A small class-conditioned image flow-matching model, trained from scratch.
Model: 5.74M parameters, 32-pixel images, norm groupnorm, widths [64, 128, 128, 128].
Data: trained on rosettes with rotational symmetry, 195000 training examples.
Rows from block 8, named by matrix and row number. Each number is 500 + 25 x the weight over its row's rms, rounded and kept within 0 to 999. All counts start at 0. Numbers have three digits each. After the name is the row's rms in percent of the matrix's.
# convs0: first 3x3 conv (model.decb.0.0.convs.0.weight, 128x256x3x3, standardized in use), inputs 156-161, a 3x3 kernel for each
convs0.0 103:481451508478494487514502495481506498507520530512478498491491468504509484518506497484527477488501490522510499481485490488488488496499496490497519470481498512497460
convs0.1 098:488503497492527499506532509500529542481527513472525482499529496539537532506498520504493484502511503512532508492503493515522522492478490498488540476474504445456471
convs0.2 098:510491495483485497493489488473480493512513523457482478502533511516531500486487513507521510472511499512489488489484518491511512518503528513529536514514516479507507
convs0.3 100:486522515483493482498483495485483483502503455522521497498507502487489485522490519487480492484512510520478515466478489499486480523531493537551530499496502507495544
convs0.4 103:509512507499508517496509481531464448471517470487480470496482488474507504513498493510510504500514490504469464494477493510495503521493504486509552510470499546481476
convs0.5 102:510498478500501492503511506487487483471479517481488490507498455537505467495513497492491490506474482505501479496518504530518483530543474490539501540521500495543509
convs0.6 097:490527534518502517522500497501516564508508494509487485499511506516521514498527506487497496500510478500516475507496462519520502485519495506490462507515497523532500
convs0.7 098:487525468527489482560468484493495496487512528442503512466496500509548546498546513459485486466510554505520509506496496534509509495507501521540505519511492489541504
convs0.8 097:491509488508493492511471485507476429530502491463508501508496483512510506481511516523510496521508521490495497503496497497482499504497517532507494530485494526491479
convs0.9 096:449484507498492498484490487509482474511522470500489509511486483522533514472509504513487495477488472474518510491493486488512475512529498504511502525518495520496493
convs0.10 096:472472465497496486502523523549486480542563548501525495528537517543563579495509528488502495527526516505490509514482483502489522510502530497457507511502521520526510
convs0.11 103:497487489493482497516506481517504524490512471534463497513480472521529495495497480497513485527487503478503503475519498509495493448497532465497531501527530492511503
convs0.12 099:481499491449505494452516513473528485509543525506513525528505506507496512494539513484473500502492463527497461504451508488487489492537522501493470508491473523511470
convs0.13 098:496470466480511486488500487520495454483493484494489464509500485514503511503500514459494513492500509505506507516500502516510521497496466492523524535511499509505516
convs0.14 104:525498502516472520481474471468501484515556504477511531481505492522539528520552510479516498529529511495488515496500519514471497531491502528499503478492507473519505
convs0.15 100:470517495489492524477478482499482547491483491523489491510500502526523497495532497461529498506511484493514485498508509483512468510506511512488477501495466536481467
convs0.16 100:499521477523485506497488519509473467525486499541493501488496493502498469494470466528508508509514493523502482507502529505517497488505484467503500474478468518497545
convs0.17 096:510492497492485484493494527477463475515502504436474508495503474489486480490495496469528493491486493476503481487489506483502478511497509505522518456490468528543510
convs0.18 101:490477485497510541487484504490519446473488506466470482472504516481465498515501521488487515491470529491486482517518492529527520512520504529476540519501507494519476
convs0.19 096:509511485492489502494477486494477472497481496497447467508500481473491508479485509485496467488514518492521492504500482507518515495509505496523532519487514489508449
convs0.20 100:504472482534519525506550505507470480481506500507486504493511514476489501489475527497496493514464468500479521507507524506530489499497506491473503516472509502502523
convs0.21 097:510497515502486542488540529466470494461494478532485486472492531520505494540489499469517488491523469504501488501523497508522508490509502484503518496491457500495487
convs0.22 102:537512508498522497480473484454515488477454462468518484501495516514504522545522494520498503509508494513542493487495517502496538510500524524538512488516498494503518
convs0.23 096:464506480520519482498509502508489516483505485502491490496494505486493512507474494487483485495512498454458505537515488504493504521489503531521498535527507562548571
convs0.24 099:529470485508477497507482506485481489487520463470472500477495528515490471498493491466513497483499505499496508495495528479502522516514498488506548505498534505453480
convs0.25 102:512479501519526478513508503493498450500503514493516491485509484470490487466504494493495500470491467470480521520516478517495535499510540480490458512518482487486518
convs0.26 097:508504543495531483486497496517498443484481498506506490490470467461457476519509485506515449499486480508526483469475484486505506505500516518524559500459503479509524
convs0.27 100:506560508513535519491524529521500518480557505529525507507470490476461471512507493528453503488474500499494504494476493489511508485500482504501500468432474467441474
convs0.28 100:496498503509489521515485512513536497519507538515515487504498469517492470483507493510518502483497492466497487505489523504497484492509486492468498493443509490514517
convs0.29 097:468475465538514519486480490493450469490492484519519488510495474485500498501520489506512495476519500513506515498488497539507535491529487531523520519530546491478492
convs0.30 098:495506479521519492499501495459464547482472472465484503510508514497500464514498476481508519500529490520501469511513514478560497493461525504528512477540521463489532
convs0.31 099:475502489494496480503514501517551504528500452501514537485462450504460480477492478492507496496496501497479503494491504493498486490521493427496471481499497515499502
convs0.32 100:493491496501500502500480493446486530464456450470481455493522500497506498512511501475495508480499508504488524536511494501509506493485499550497477541533551537538524
convs0.33 100:476491473493486474497505498490499447530521508484484504498462501519475461508517517502478478496519497539525493474495504457492492497485486514546520485489464502497483
convs0.34 099:450484507481527487465502484507506490509493533490509476482498509491488525484515518515487476501508511472540508504495499476514540488517491523524490489518490482527551
convs0.35 102:519488474491481512498499477503519498467525477493508514533533500485521476538514519500512507505511486541507511513517522496534486514495446534538464552526460518451463
convs0.36 096:475471482474495486510488503502510525517493526509499502476494526496501476508517497482491531495497508495490516499504502489499512491500551503514481501496482506510510
convs0.37 102:480486500490468491477456445500499483485496528546510537481485476535542529498491502474469501501502515533484513504473484490497498501490523510486507506439461481414445
convs0.38 099:520489471519468469482462518510481487512504496470506473527487481484502496499492570498500492504534512482493491495476506488494504509525515491517508469532529501523520
convs0.39 099:498475523495492490483496519473475489494470530526521526515538529514521512538490491494511519517479508519543534497515482499502485487493500511506489543490467510499498
convs0.40 105:510476505503502447470483488498547498523514527457498525495522494535540508476495514491514522541496510455478502499486510500500486478490499523488472497475489493521490
convs0.41 101:512508500491493508488500511484480471478458471481500487500535521512535552510518497510512503476495525513513526503509513525501537525520500485520520477523521495517491
convs0.42 098:480506477494495472504492469512514509469508475513508495490493499479464491497545529515498518488507500500503527509512510489482490514495498524490519514469523516491521
convs0.43 102:482513489509487467477495490518478451504508457514502451496478507531524511484493477536514511520539531502484486489492512520519518476496484479505535468499537515516520
convs0.44 098:479503474512486523510503506494459480498510462527506515520499500519522514524494510503506485518501504520537522498515508514509534497520545524477517508452490505462498
convs0.45 096:494465473501490509494496495466448476490517484507518518508537496530503523501517470517508479500522477493510478509478466514501488488494482537552534537534525489505520
convs0.46 101:493540500480513483537495500485485524465489496502461532523521498521496475506540502500491528508524491489523501509514491491499473507507502525499461536530486524538506
convs0.47 103:511493523510496502493510454471511470478503473493481511499517486484510498528481468484508509486499486523508489509506493510512510498488504526562492519567485488532413
convs0.48 100:475467503485523522527505500509489495468493508488505507497490477489496475501519494500459485476500495469542499503484484503492510491493467481514501482500515516493514
convs0.49 101:506495507469492508498502490509581527476533521495476482512494474488481450509510499507510514488479470495494498506482513509501491505480491536489502511493463530492466
convs0.50 106:486533461475527509509525522465489471488523501478531506482492534468485514501509499511475509510492502463484493529475481487489486513483518519493495542505513526481461
convs0.51 102:513485510513506541507513515538496510514489499510477493468503512470502524501525504490519501472487472523502498527503517521511551506503517512536560497549522497509501
convs0.52 093:541484532530502481503497497508515494463482509531528537515522500500492513484488497494529495512494485466467514491498492537499488501487507513488517540499511498507507
convs0.53 096:514515483519505472524495481494533532507512548484511515489507541505495520489505509495504532525508526493520515518505520504495510489500518506475497506481494516492503
convs0.54 102:490468505522492496539516498500481477515510525503461492494472479482479503506490462504496493505497486515483494465466487519491489498503504498493473487497483490524525
convs0.55 106:475491508488488478489467469445514479483512493514530501505479493488485485496484493501490484495505476482506475527491492519509497488485455502518522515511528453482515
convs0.56 098:480498465511514512507538514513489482491548474488490503459489483498510508483484512475521498495523509478479528465464492520478497515475491468461519480497482492476489
convs0.57 103:521522505496510476495512507506512519515510501470520516468513459468474487450483489475489486473476488471496510492486483504505490484491505446466513430479524462486507
convs0.58 102:520520520496513498503509520495497485483495487534487502499486482496502487503478459502516515484499489552529482475526518492534558488511522516511489519531513466509491
convs0.59 104:493518493500476472477502491520511514501507494485508468527489512475513492457495465502471472512492498474508499492492521504507515498497509501468488512458501532534514
convs0.60 093:512483511506487516519510512457487532474479522526507515497507516494513501511503473526509495500507488507488489507519494487490494477497506477495496480499510491482508
convs0.61 099:505473505506495479519539521503519565483516502504469460490492485495491510520464490496503521485483498496485489513497526476504517509494499507500479488469508485514521
convs0.62 111:498482459490494504542523538508507512483504493475539498465496459483502486510503485514507478506496479462496449509529497506510480506482490477456479468490495450494496
convs0.63 103:492500500481476497495502501510531518484527469495498502493517482497505497537502495525533498491510492527481472510504495490472510500490512512492498495520548502513548
convs0.64 100:489483494491483487505489493479472472498481530501497486475506475504478506511502498471487482505457489517537511509485535516510481497500478523528536485469521490476498
convs0.65 093:522522520510516515495496509484498468538500502482507503485501533499513508520493495532504488483493508497508513506498522535488523528522552527517536523527543537544532
convs0.66 099:494503494491523481514499487502486510507497523538506492489512501514494523470529490500495504504499518490532485484505475516494523460500494483492498482505544462510516
convs0.67 103:512517490483496496519507501492541516492516479511523498496525514520499522479471488495520515531496493503497509497494462515483495463484502458505525463447546482524553
convs0.68 103:503502492478475494492502493448486476531486485486508496469473508477499515471504503517482518501530513490484513516516513489509506504521533536479458535515469540517486
convs0.69 105:484522504501496487488489517503511452489511507471511502498506518512510492476510497511489476500494505495472512478494530499515515489496486502517471515531493521506490
convs0.70 103:504509511489488490481499521498503451509500491523546495454488489513519499494493511469505492537547526496481497496513493497508485492491460493516531508503493482474503
convs0.71 104:500498464496474466519498468505478481533506527549497513512498467524539524530542536508508491487516537454514553486497478511485521490521527483507459483437438533494421
convs0.72 097:519499506490484510496510533494511520509520513496523495512471488514506517499517513514505515493504502502513511494499499517473484498517487480483498476523470480515510
convs0.73 103:517526488508484529492482459487489491469502454516510513463453498499489477498478511471468497531507482564497502495517497475516506497462514548531477523516525517535514
convs0.74 100:486512497512534483473507469504439425509540513513520531489522472488486503503500507517519474477468530501480484488499448496494487509465467503487505531477522544513477
convs0.75 097:506485507500505504499536496463517481488505479493457510483491518498503505510485506510515482493497514492497484497487489499507492492486486554510531536529501506529516
convs0.76 101:478485466494505491490521489557506475525553537466463522507491481511496504500500541521514488494478505509511508500497514508530519498510484486493472550526498580546506
convs0.77 103:530520511498510497494513517527530508513569504546515500526504482546556525538526539519476503526498496535516536476482478486504510507505507511495503550498492531484480
convs0.78 098:508509473489491517506498509484499497487535477527470520479476495482498499551495487512474490498482499585529546506499506468504530499482485521514514504509509510518522
convs0.79 102:494490490481518477511508518476500505517554534500514502480494511541524571503508514498542524540507547503519498453464494496499480509517481440461496501488492510535517
convs0.80 102:533522558504513534499524499493464526496537520499509522522511503508482500471516490486514503505494511490499518488518497491517480506508520496482518460464486461480505
convs0.81 102:514510508510510519530506534487508462510490506447512459499489506458493505473478501482518518523528508477500518478486493494489497491482476521528533497524462488492465
convs0.82 098:498502526508557525533507479511516492512505454509519504487529501518501466460471499505496487541510475491485498516506480514502475476474510504520543518506490482522496
convs0.83 099:519494488511509503533492508479502476471511488518497504492520479485504504513529514495521497532514519555495498509501495500483507516493489502503496517515518506518510
convs0.84 105:503553524529483524509510505502501529500563533490511507498484514479481504500519509496522473507502499509507456519496512506502505480477494521506466511483502528505499
convs0.85 101:479519542483524471469529504458492476479484496490475511508504542506514515461495525472475488476466514472517486530518509504496514462511512534531502541490496489493481
convs0.86 103:507496498486506493514506507525472473519476510518526515503473509540505517496486512493497469545514504515517514509520481545511508489487484554546530538513461480440441
convs0.87 097:497505503525493493481504494489455452471499489485453507529517496485497516493480506553521496526510524542457502455500514478509498524480512478471549477488535520488513
convs0.88 101:507496495504506495548512494490537491520481509476462496498487488504512521475504521478512498489501496491524533501475495496459464469505487478482489487498446520507525
convs0.89 100:513572510530541507519494489487516483489475483473524509467467481483509481505510487481494496476487478515509514495517488504496473498525540526503500483506468458495448
convs0.90 102:480477521540530524509500514498499518496493520498498490511497495483474495506511473487498482502507517530499483467497526504504502491483468510546515477475517490470490
convs0.91 100:493539548526521522494543513491469514494500502483503511528525469512503488480472484481469485473494484503472506508506509488467498505497511547510496562506472527496447
convs0.92 098:483560535483540541482521509488522509473517475506498490496533504509500491487497525505491521453498485505503499500483487475526509515514500529532496473490499482501488
convs0.93 099:527488499513501504485488494477501456508527493468532489522525495494531496529514503508498518504511477522523501511508502474494509505494468545513505463460494509494523
convs0.94 098:503530497522526481503537508492497508486467532526504480508507490473501486487493480511500497505487493500488503500524499511497504476515490529506509487506510478470536
convs0.95 100:497491506513517522531475491473476495444496507464526481475511484518507518522524498492502499507503483510509494517472485487485490522507508505508474519503511499499523
convs0.96 099:492502523520515509495472510490474471481486477500478510490474491494461494521480517509505487508499478502497492493527489484508488467475501531551525484487492461489497
convs0.97 103:488535497511495490506520479499455524496504498516510481507492521508524484513519522509444501519504484544528524486479510478497506497482480484463474459472456475472491
convs0.98 096:498510527503486501500480489508439467510504500505519518499513509486538501534505492481472480500476485506501469505520517476485503482471523508518502526499485512492454
convs0.99 097:512509483476533502475517501482468512519481477510462514499531522490503508486525498488479479504479484490464492494519491473474470504482497535504511493536512476492525
convs0.100 098:514536510516533495495542515500514514524495528531503503533531484549560545505511495500486503511491524511503493499507529497520506507516506484509475513521507505498516
convs0.101 096:471509510492530526544538494513489498548507490520508531537501507498509516507521505521490498529510515496477477499503507505488472454451445533524481519508462493480446
convs0.102 105:496506489478469474464510497501465489505494517523502537513558514500519511473517487486485500482502511492518511482495506482482505474512521481501481455437452434485483
convs0.103 099:507487505528506505481495501485499555460515497499491497476504499486513500501500511498509527483521494520496518498508517505488502529497499500483490511481522565536524
convs0.104 101:515526517477512496494488517486504490514505514535501490514529503484517487466484494508521497511469482488499482521484514512459485488485504515533492502503490501506495
convs0.105 102:543523511517510475520485485508440496527469482487507482452489507478550518479536505476503506483524485476525519480485516469493514510510504463470484479454495530541568
convs0.106 097:479503523482500493541504502515481450530480504476530528479509493493535521505488502497482468478486503483493482509468516508489502487491514502494491496491490502501523
convs0.107 096:520508491491508479494501519532522497521514536495485488478466477498539487513510495525476486488471499514512520481457506481494516478484504485501505512480507516479519
convs0.108 099:538502516509487507479522501490513503489474482538481479484520510503495499537510492498510499494495507542536496465508526502506550490482512500451474510500506493467497
convs0.109 102:496506496488485498461519521508493482530498485510495464513534500486535518505528491522509502489491487521498483515515468481509468515501497524514496517468445526501490
convs0.110 098:505539499493509510485509510518450485511521517505488482485510526485519491522485497507508509484510452494470472513490479463460487507516501476524508458521478508501500
convs0.111 101:507485500490472468512490523499488450474460515492488483508513499486531502495517486504510504504516501491506500516489513477498519480475463512498481503548541464485513
convs0.112 102:466467483477514508475494512508495509532513500528528521482526509478459472504509541479489501470512476483480483525500528482495497506494478513542471548523482485469482
convs0.113 100:504485494503500494509448476462535539489455521520528477508483493517476509502525472461493496521516503486516529518474470491497520465476466506516490496491487474463493
convs0.114 098:491497492497521510492498503482502491538513526493530525514496534501489503498539502501503502514521510510534503504524538505530511519512521489534512477498526467484519
convs0.115 097:525485469477535531509507479505496480505506470538547516510491515500493429482511508473486508498488492438515486513505482480468465512486507521492508521527494524509529
convs0.116 097:518494496519484488507514521508505520526503528524550522518509475521537534480499494523482494525512504482497504508490515518490511514505511442481510514508547521513512
convs0.117 097:499500516502517515484490482489476501514490506471518448510522478488492493494508507500517504518506516544512479517501521531520507504494470516521523513516455563502494
convs0.118 104:485496504468497488488512527526501522505483516485509498546505510494476462496488498504528498480490509501498485523484476498510478508499479507502526489498509505454472
convs0.119 100:536498532494502499505488495465507556533470484482519509516473499477488490513513535503507482510508514449493511487496515520511493501492506506462482493464452521480480
convs0.120 101:506541494522519480490516518536498548488522500527521538503504526510514523485500512526505525502510481540536519481507481483505519503506495510483497501479546520493541
convs0.121 099:510492506536484495511483502503489476529499505501494493496493492518532508507494487520501478510521506496504483490490463465486497482512494480523522494499516502487489
convs0.122 099:487484490510475487507500484495515527555534502491510522493486544506504526497493487492503500514512523496472479503502497499536507487528511501496479485507494507531515
convs0.123 102:477505520515482548506517502516544516480541568494517523495494501507500500489501481485518516498520512506504511495499504484487522527489525533494467512504455466507493
convs0.124 094:479492494509502503504487533486487492523525543476492470506515471519502493487511500494509472523485511514502493488462482506524530514516522542520501514501543514528551
convs0.125 103:488520479502513511522532504509506483490510534498545493486474511467486543500517504456519508495490530495485515504469481536553511516524487476477497495505502503511539
convs0.126 099:517477516470510487507481494503500503535518486497499461530513479530506470483497498461502484494494491502527466496538512489508534507554505524499477525453494497454487
convs0.127 104:515510506508527506505520501478500523488529561503495533480493501494520515520516509489500504481519499493529532483522503509520515531554518541515529465518501492500508